Rows from block 3 of the image encoder of a small image captioner, named by matrix and row number. Rows with one number belong to one neuron. Each number is 500 + 25 x the weight over its row's rms, rounded and kept within 0 to 999. All counts start at 0. Numbers have three digits each.
After each neuron's rows are labels from the 100 images, of 14976, where the neuron reaches its highest value: "top examples" is what is common among them. Only what is clearly more common there than usual is listed. The data: made-up waving flags. In brackets: how many of the 100, against the usual share in percent.
# fc1: MLP up (encoder.blocks.3.mlp.fc1.weight, 768x128), inputs 0-63
# fc2: MLP down (encoder.blocks.3.mlp.fc2.weight, 128x768, transposed), outputs 0-63

fc1.39:477451482454490541503527481504441471473466506497434525474531514481493500498505523514503513480550505475504528469518488467509483518457473475472504490512509507475564507488437473475504515481478487
fc2.39:502514519538480510515478499456509548528470461516494491512507469525511489484464499511503498457511454474507515515494514562527506487526497546455490517484470520501484448520522501507475515499492436
top examples: purple (48 vs 23.1); flower (28 vs 7.3)

fc1.11:493498477470509489476492537508474519497499501475501531470464482535523478533527544504498508520484499496504512506531516474485499510514509506501477522480486460487522504471479506493521544456509502
fc2.11:456490496509487474534537514494492484523505524498498503502503525486476487495472467523505477512521444532533499468500497488539532498531515480542549455513470515539501491506508466529441494499494441
top examples: many stripes (28 vs 6.3)

fc1.420:499544517519456524517516505489496505489489492491484553521497530515508468519506512488497514479474554504482481513457476525496537454508511505497524482493466490501488499478495490528518469525530506
fc2.420:509510458491487528474496493474527472494499517508515482530497559468507522476490504466470518483496438542439553506426482520490490540489461472488463506488509482495514502481484515532520501446461484
top examples: purple (80 vs 23.1); blue (67 vs 22.3)

fc1.415:533476469491515528519511502519452512506464500536495532518475500479535478489515516533482461510523499497541479484435503515509434524517472507507497546486505534487499479491494446497517497522472524
fc2.415:474488485487512497551511487479513503501478502490536537506512497493519515494481474496536512457540496472452514505435486502521534470489505518509475502489473502469471485474489483535493461506495488
top examples: purple (70 vs 23.1)

fc1.419:529515513456493469521505474497548485482504476490494495515511443474547516494468476497502551557494554481512493479466471526535504498494550469490456512474503529467480472462505500519457541493496497
fc2.419:458507458507471461503527491486491521486498516513483501521503471546477505513543501477481475455513521529518477503507505527452467459497513482504481481527486479543476535485548484522499522558503495
top examples: purple (49 vs 23.1); rhombus (29 vs 7.2); star (27 vs 7.7)

fc1.407:501512539473485485478509517458462517511523478509449528468469473487489502507478494509484516524527499523500470500517491458475500541534491493477503483519544524478492479501457507482463542469476503
fc2.407:492496521516491507512505505537505517494490496481506475546541476485492482490486487465435512479475485499500474491498432499548528475482540481471494475475486514495464524475501512525500461520504511
top examples: red (61 vs 22.7); many stripes (30 vs 6.3)

fc1.400:498504500484503495491498528502508528540470524475492506460493515515530467501446491498513531506486477510466513499460529463493528499507531517505463512502491502500500464488466508553576529476519533
fc2.400:506502502447473487477494519540519493526505511493517531469515474509507489473461485529535488489506525469470486474493494499490504523540481524486450536501517490480524522507490476506491524520493504
top examples: pink (100 vs 22.1)

fc1.680:504489498530468492499527482536489508486530541496475499450531486524543504463489514511518517472494503526500500478487498520510503486488473543452517450538495473475441501485480491515518519498470501
fc2.680:487492511504483456531521495468526475457491510495495495521486491521504521537534527544528496474501493450478520514516515511507525515480511520468499524495497522501510471522477490469525491477456478
top examples: pink (57 vs 22.1); grey (47 vs 23.2); flower (39 vs 7.3)

fc1.144:490529494533476532481504472556513486525504475538550498450502509471475500510493478457484477515525510517471477468520507504523481518491504531489514487485502475502446503474514493519500499456509553
fc2.144:495549522503465484478516488476506505513523517460504501524510492497480503514494485568515489546515497476510502521527438512506505469493470484520487520528505540494476492450516476486491483525532506
top examples: blue (48 vs 22.3)

fc1.668:497521453500481465506497488510481495482493523474474525526480517488469537473506513526473506549575524499538474493539490526478445502489523538542503549488523537527463514495525513512534463489453517
fc2.668:496514492518449539542480522499539483505479486528462538528511526506528507543509483496511497534500493467531522479477480501508481516529502474514491486508456518457475474529526460493512485483515507
top examples: purple (88 vs 23.1)

fc1.735:530469480505483508517479498531550502514507495512480475498544494440474520509514509502442511512466520504521510473497441529532483500472460480500543482509487519523517496525476481491484494515478539
fc2.735:476487518489485518484524446515526480482514483509537476490482487541474520485473461512536491460520482506490513512489483476539462512498521495512503527520509533474489517525500492504445514517517492
top examples: blue (82 vs 22.3)

fc1.224:489503498485499490463457485552503507515499537486500522482493493522503511478497463516482468478470434477490492491523533486514441512442562517433508488523480538497505456477497508509533518471501514
fc2.224:531460532525500479534500486483526490528529476497517505524477509485497505489478497501502495497531532484518508540526521513507472521534441468520468534468486521502551499509458483508508538499474488
top examples: many stripes (76 vs 6.3); blue (60 vs 22.3)

fc1.102:491512485480509474489501521517494525486535462507461490517504453521498520497505502483484514469535470497504472469484493487466511497516501500456491473478505581519514459508496512543489518542518504
fc2.102:504484513493474512553522509478460461472457523524547486498470511495462510538506527490536480505515531558483503517553457474489565490491492499515502520477488466470529505504528503528496510547477538
top examples: many stripes (43 vs 6.3)

fc1.589:482492487481477482486515511486490470468512509518510495495487506522474509503537514530517485502508534504497532478559485481568498475423496502489499489517482533496526494502466460478508567505495556
fc2.589:492472521503497521489516502464478486521452498518437453510506493519489495540515511449481483486532482517562513524461505546496522494512488500494458534487558524484463522528438501475465507485483497
top examples: purple (53 vs 23.1)

fc1.36:461503482514464485486497452481465524512512507538518467507486509523500480491539546503495527509477480500534496544462473447466536528491508490465487512521499535541498540514479502523455508484481530
fc2.36:485490551512542506484489459481501474545511491508463519543530470529514493496541493544496472499500484496514524529540462471530497465472497518534516502544493467501454541506538458534531540514488507
top examples: red (65 vs 22.7)

fc1.605:493522467464502514472458541496505496522512520490498494520482516509556493478537560500507462548533457469521529486490504492543494494495482478539493516532574496507568513521495483516493480469480504
fc2.605:473460489552471498528529482541448497496503509539495517500448501457459479473476493464460507510520506502461467513506468519485539516504515519476485487464507502505474499473523507498554524477483536
top examples: red (56 vs 22.7); yellow (46 vs 22.2)

fc1.458:467531497476514535554475476483549519451526495477497502480504503551508487512519471500521462521492524476509515479487542464504462472480484491488483519508503528485532498526457510515495503475498514
fc2.458:526501523538461511441475512487519501521519515455497498510519524490485506465463523510520514560507426539491490501525499482508484472485478493479502553519504561468519494491502521495474478490555485
top examples: purple (63 vs 23.1); blue (45 vs 22.3)